A small audio embedding model, trained from scratch: waveform 16khz input, 78125 training examples.
Rows from block 3 of a small audio embedding model, named by matrix and row number. Rows with one number belong to one neuron. Each number is 50 + 12 x the weight over its row's rms, rounded and kept within 0 to 99. All counts start at 0. After the name is the row's rms in percent of the matrix's.
After each neuron's rows are labels from the 100 clips, of 14976, where the neuron reaches its highest value: "responds to" is what is common among them. Only what is clearly more common there than usual is listed. The data: single English nouns, adjectives and verbs, spoken by a formant synthesiser in many voices. In brackets: how many of the 100, against the usual share in percent.
# fc1: first MLP up (model.blocks.3.ff1.fc1.weight, 320x160), inputs 80-159
# fc2: first MLP down (model.blocks.3.ff1.fc2.weight, 160x320, transposed), outputs 80-159

fc1.9 102:38 66 46 37 52 35 40 73 47 43 56 46 85 68 32 56 48 81 58 48 49 61 32 47 41 48 37 42 57 39 52 50 47 39 38 72 51 61 49 42 52 71 60 44 66 54 61 55 75 54 34 41 99 66 57 42 52 34 52 66 35 44 56 68 54 70 26 60 61 58 39 47 38 38 84 34 58 56 37 54
fc2.9 117:54 50 58 37 63 38 64 52 48 62 33 33 52 43 56 50 41 60 38 47 53 56 49 62 58 47 40 39 40 61 60 14 45 59 79 51 45 71 65 63 32 40 58 51 51 56 48 62 38 40 35 32 37 53 75 52 59 38 34 48 49 62 41 47 44 84 45 45 57 33 60 56 47 58 44 63 18 49 32 52
responds to: voice: high voice (69 vs 24.9); thin (high-pass) (46 vs 11.9)

fc1.256 063:52 49 65 76 47 43 45 46 31 44 55 59 65 43 40 46 51 55 61 48 44 44 51 57 64 38 56 36 50 47 43 64 54 41 49 49 36 56 56 50 48 58 71 76 31 61 58 46 48 47 56 62 54 33 58 52 51 50 41 31 44 37 43 58 57 46 47 73 38 40 76 65 48 45 60 59 52 54 43 40
fc2.256 069:41 39 40 58 48 33 60 57 63 61 44 53 43 57 52 49 64 51 47 55 47 58 49 46 63 49 44 51 30 46 54 42 39 40 33 59 57 57 54 74 64 52 50 56 50 59 74 59 11 44 67 44 41 50 30 63 32 24 70 38 42 37 59 74 49 55 58 58 48 37 60 51 38 35 40 42 51 64 55 53
responds to: voice: high voice (72 vs 24.9)

fc1.242 114:49 34 64 46 42 52 54 66 44 45 57 70 51 46 36 38 30 49 57 56 45 45 97 53 70 52 40 61 34 72 39 33 38 39 65 47 39 36 40 45 47 52 44 67 32 62 61 54 56 28 44 63 47 38 32 49 56 64 58 56 58 32 41 47 31 38 43 46 47 52 36 51 49 37 48 67 38 65 46 67
fc2.242 122:52 62 59 25 46 39 26 40 59 40 43 46 77 54 25 19 58 61 51 56 57 48 53 59 40 46 49 56 63 47 34 79 60 53 32 36 54 40 62 68 53 47 45 56 43 59 54 46 44 52 54 72 49 61 28 35 51 42 56 37 53 37 74 42 72 74 50 56 58 64 62 53 63 32 60 41 34 45 58 41
responds to: voice: high voice (61 vs 24.9); thin (high-pass) (53 vs 11.9); intonation: rising (48 vs 23.6)

fc1.44 110:52 29 50 39 71 42 82 58 40 00 42 43 43 48 57 53 57 67 51 50 38 33 37 76 63 56 62 52 42 46 40 48 69 33 38 75 49 50 46 58 65 58 69 67 45 51 51 51 66 54 51 60 74 42 59 62 47 61 49 44 36 41 47 31 58 54 68 52 48 56 50 55 78 42 58 74 42 58 62 38
fc2.44 086:50 51 53 47 52 34 92 49 69 48 55 52 49 54 41 76 56 60 46 45 43 58 50 47 53 51 59 51 46 43 47 50 52 55 39 53 52 62 50 53 46 54 55 51 46 53 48 58 52 51 48 53 51 48 33 54 51 52 51 53 53 99 52 34 55 50 50 44 53 46 52 50 37 47 45 52 44 53 65 52
responds to: rumble (52 vs 12.4); pink noise (43 vs 12)

fc1.274 097:66 29 69 58 45 65 57 32 48 20 56 46 40 54 46 38 43 43 56 52 43 48 72 33 34 42 39 74 41 36 26 58 43 38 42 66 32 50 65 54 39 44 63 53 64 67 63 53 62 49 49 66 71 54 51 55 55 49 37 57 79 54 41 65 55 33 38 62 39 51 52 32 39 38 45 53 49 54 53 69
fc2.274 109:64 46 36 73 35 48 21 33 68 53 57 55 38 61 52 32 52 65 43 54 48 56 49 56 62 46 30 52 56 60 42 50 54 57 55 63 54 43 38 44 45 32 56 71 47 46 65 48 44 43 62 67 48 34 91 46 35 58 41 70 40 41 40 34 77 55 55 68 59 63 55 42 25 31 50 48 42 60 59 56
responds to: voice: high voice (55 vs 24.9)

fc1.206 102:39 58 63 52 36 64 68 67 41 46 67 39 46 39 43 62 31 46 59 83 35 42 41 57 56 62 42 54 40 52 50 44 51 55 36 47 44 46 60 42 66 57 69 71 63 59 48 45 47 52 61 55 58 55 59 61 40 51 69 48 56 21 41 69 74 86 48 52 42 59 45 63 84 32 51 41 65 53 39 38
fc2.206 096:62 55 54 57 61 26 27 54 42 49 46 48 38 48 69 41 40 41 56 47 49 63 35 47 53 56 45 54 45 36 46 32 35 45 44 64 55 49 66 49 66 50 39 56 55 70 72 28 40 39 65 58 54 47 62 58 62 53 43 43 46 68 30 20 49 58 55 37 56 52 51 66 51 51 52 63 54 50 84 54
responds to: rumble (40 vs 12.4); mains hum (30 vs 12.9)

fc1.259 089:41 33 72 35 66 62 52 57 53 44 45 58 58 48 54 50 62 58 57 55 74 59 50 59 62 49 23 51 57 31 40 68 55 68 59 49 52 52 32 35 51 50 77 49 47 53 46 68 45 21 53 62 64 56 41 56 49 55 39 67 53 46 65 66 61 44 69 49 56 54 52 45 57 18 62 47 79 49 36 72
fc2.259 111:51 52 43 30 51 18 52 60 63 35 48 45 51 47 47 58 42 55 43 57 43 39 65 32 51 40 63 14 40 49 43 22 62 46 23 50 48 43 69 48 49 39 63 51 50 50 53 56 82 49 69 40 43 41 49 51 39 58 53 72 56 66 55 34 58 78 63 64 59 46 67 29 36 54 46 56 53 30 79 36
responds to: voice: child-like voice (64 vs 25.5)

fc1.162 111:43 34 62 39 42 48 85 51 37 15 42 39 63 51 48 50 50 63 40 48 56 63 49 67 61 54 51 49 40 31 51 50 55 47 47 67 38 31 41 37 64 48 75 47 70 42 37 58 37 49 71 56 66 54 55 62 44 57 57 56 37 35 47 40 50 61 47 41 51 33 41 59 71 36 46 58 63 46 60 48
fc2.162 088:53 54 42 48 57 17 91 46 57 36 59 48 52 55 44 54 55 62 48 51 49 45 44 51 47 53 55 49 44 45 56 19 47 45 19 52 43 53 50 55 46 52 45 51 48 53 46 61 47 51 50 42 45 42 37 43 50 51 61 51 51 82 46 50 50 39 44 48 51 34 56 47 35 49 46 49 62 66 74 48
responds to: rumble (53 vs 12.4); pink noise (30 vs 12)

fc1.72 110:25 53 45 69 37 33 48 45 32 46 71 49 51 45 28 50 26 48 52 64 57 53 65 27 67 39 46 64 51 58 42 42 37 50 26 55 43 34 52 49 38 49 33 52 47 59 73 48 54 29 27 44 63 25 57 42 56 58 56 59 49 61 29 59 51 42 48 39 39 46 48 46 62 40 29 61 44 42 52 44
fc2.72 112:62 56 52 34 53 44 24 52 30 54 61 56 57 57 51 33 47 09 51 49 49 37 40 60 49 48 53 46 54 57 40 54 49 57 99 49 68 55 46 55 49 49 48 45 49 57 67 49 49 52 52 38 51 46 63 41 40 55 59 49 62 42 60 37 49 89 46 54 43 99 55 56 44 43 57 48 49 57 47 46
responds to: voice: deep voice (73 vs 25.4)

fc1.229 099:41 65 62 61 51 25 49 37 33 53 48 57 53 41 59 87 57 47 52 64 45 44 52 37 49 57 54 50 62 46 35 55 37 57 40 44 50 61 37 40 39 58 51 83 58 46 60 68 44 49 32 40 65 40 61 65 79 39 31 76 61 53 40 50 43 50 49 68 36 44 44 38 47 47 48 38 40 43 23 51
fc2.229 109:36 45 48 42 68 50 49 36 55 72 68 30 64 52 53 41 54 34 44 46 44 35 64 40 41 52 58 56 68 49 48 26 36 41 65 59 55 58 33 41 41 31 44 55 46 52 51 70 43 64 57 59 48 49 74 36 58 45 51 42 30 50 62 63 50 74 56 55 50 53 47 46 91 50 52 71 34 47 61 58
responds to: voice: deep voice (71 vs 25.4)

fc1.297 101:45 73 48 45 53 33 61 43 54 58 40 53 63 42 36 32 58 53 52 43 58 43 28 32 56 38 32 52 54 45 24 59 49 61 56 58 53 37 64 65 41 39 54 51 57 57 70 41 41 54 39 36 35 60 53 45 34 40 59 51 33 39 67 83 82 39 68 55 44 61 69 56 53 73 75 51 56 49 47 54
fc2.297 094:54 52 57 23 50 21 41 51 37 70 56 62 63 35 48 56 28 21 45 59 50 17 42 43 27 59 48 71 86 46 40 65 38 33 85 57 45 52 46 65 42 52 39 54 68 40 65 75 53 48 45 49 44 57 70 65 45 57 42 46 49 61 49 55 61 62 39 57 45 18 59 51 46 59 54 52 38 62 40 60
responds to: voice: child-like voice (59 vs 25.5)

fc1.111 106:62 50 37 41 57 45 41 48 59 69 52 55 60 49 65 68 56 54 51 44 61 61 34 33 58 33 48 63 63 28 33 49 70 66 51 47 62 58 38 50 59 52 72 62 68 47 62 62 39 36 52 19 60 49 62 70 47 34 41 43 31 43 57 53 58 43 53 51 43 70 67 48 55 67 74 46 54 76 37 49
fc2.111 088:40 50 48 32 51 00 36 33 60 50 41 60 56 41 38 70 44 73 44 45 55 58 41 28 42 50 32 48 62 54 52 37 44 53 24 50 54 39 48 61 54 45 64 30 47 55 42 35 66 47 46 46 56 55 73 48 44 53 47 46 43 28 67 62 56 51 52 38 43 36 54 47 40 58 51 74 39 65 47 43
responds to: voice: child-like voice (69 vs 25.5)

fc1.86 109:35 51 44 33 56 61 30 37 51 52 64 59 62 28 41 46 55 53 53 41 49 33 54 46 57 32 69 41 53 44 40 52 50 50 51 82 41 48 34 35 32 60 39 60 43 71 49 36 49 54 27 51 61 51 55 56 29 46 38 61 73 67 46 53 40 49 47 54 69 40 84 41 83 53 55 55 34 42 63 67
fc2.86 114:31 44 44 35 43 38 50 58 52 27 39 61 51 64 61 69 39 50 43 62 41 57 48 44 44 44 38 60 12 75 39 22 02 54 37 48 50 45 54 51 66 41 42 63 64 59 69 56 48 55 41 46 36 65 64 51 44 62 49 49 40 35 66 73 57 47 45 48 48 70 48 57 46 56 46 43 45 72 52 42
responds to: voice: deep voice (59 vs 25.4)

fc1.3 078:36 30 69 36 59 43 52 53 31 52 46 61 54 64 54 46 35 55 45 73 45 38 29 56 39 57 44 43 49 38 25 51 47 40 38 48 49 64 63 57 58 52 64 43 52 56 56 52 63 46 53 62 48 62 42 46 76 52 41 64 37 31 51 70 37 58 58 65 44 68 54 56 71 32 77 69 40 53 36 51
fc2.3 089:38 53 39 70 36 58 68 50 50 57 40 59 55 64 35 86 42 92 45 60 45 70 47 67 59 61 43 55 27 41 51 48 57 47 55 58 34 55 63 47 35 23 70 49 49 54 49 72 37 40 33 32 56 41 46 49 35 33 53 56 41 34 46 57 57 80 29 55 34 54 41 45 44 64 51 41 61 53 44 48
responds to: voice: child-like voice (73 vs 25.5); /u/ (25 vs 6.5)

fc1.210 116:40 41 75 48 56 34 74 54 48 35 36 51 54 39 66 53 52 72 47 52 64 52 45 52 51 42 42 57 47 21 53 38 50 46 42 60 50 42 37 47 50 60 75 37 73 46 47 45 56 52 58 53 65 47 39 59 42 53 44 57 20 20 42 47 55 45 44 54 61 32 39 57 69 45 45 75 50 52 64 35
fc2.210 089:47 51 48 51 46 12 89 50 60 36 58 41 56 50 47 48 55 65 46 53 50 47 53 52 53 53 52 51 50 49 56 20 55 46 25 46 49 47 47 52 50 47 46 40 50 54 51 57 52 52 59 46 49 50 41 49 52 48 52 51 48 81 44 36 54 54 50 48 57 35 48 48 43 48 51 50 58 63 74 51
responds to: rumble (44 vs 12.4); pink noise (30 vs 12)

fc1.50 103:64 70 41 41 61 63 39 49 49 60 74 50 43 38 44 40 59 57 67 44 51 43 51 50 47 34 42 50 58 50 24 48 64 52 46 51 88 65 48 46 65 43 67 47 73 51 53 50 36 55 38 23 40 47 45 66 35 54 56 30 37 50 67 59 49 39 42 78 40 71 81 48 59 67 75 52 61 61 50 37
fc2.50 086:51 41 61 49 46 31 47 45 56 77 40 72 49 40 38 70 35 83 56 31 67 60 45 47 35 62 38 70 33 55 34 42 49 40 42 63 64 45 56 50 57 56 34 44 40 44 31 49 43 54 51 53 46 41 73 31 45 42 37 45 46 35 66 54 38 50 40 58 50 24 45 37 48 50 48 58 30 60 38 46
responds to: voice: child-like voice (51 vs 25.5)

fc1.85 109:43 47 49 59 49 49 51 82 56 47 62 29 51 54 55 50 38 34 57 56 57 53 47 65 62 45 78 46 70 45 64 37 67 49 51 44 60 51 37 45 40 42 67 47 60 42 53 58 55 51 41 51 54 44 57 54 59 58 35 50 38 29 54 60 67 46 71 57 33 62 48 56 63 50 57 47 50 56 40 60
fc2.85 126:70 39 51 51 41 49 74 50 48 51 43 54 49 51 55 65 56 68 48 76 53 26 35 53 58 47 61 54 50 63 48 45 72 38 60 44 44 25 33 51 41 71 48 34 50 68 52 37 41 62 47 44 68 37 74 74 61 38 50 68 29 86 52 31 60 55 57 36 43 54 42 54 66 56 51 50 38 69 56 68
responds to: voice: high voice (72 vs 24.9)

fc1.25 100:55 58 49 52 62 31 55 53 33 54 60 35 43 50 49 52 40 65 59 52 50 67 38 51 66 24 64 32 64 41 24 29 43 58 52 53 49 32 28 58 56 49 45 47 51 54 78 40 30 32 36 67 48 70 73 64 50 39 47 44 62 25 49 44 55 55 57 60 49 37 62 43 59 78 66 46 58 68 38 59
fc2.25 100:59 61 65 38 42 36 58 57 45 62 64 54 45 51 40 51 56 78 45 47 47 38 49 54 46 42 63 26 36 41 39 58 41 33 82 48 55 51 45 47 30 32 41 51 44 52 58 45 43 43 44 58 52 42 36 53 59 50 47 49 51 45 78 76 52 64 59 37 55 46 44 60 46 58 50 36 39 55 60 57
responds to: voice: high voice (70 vs 24.9)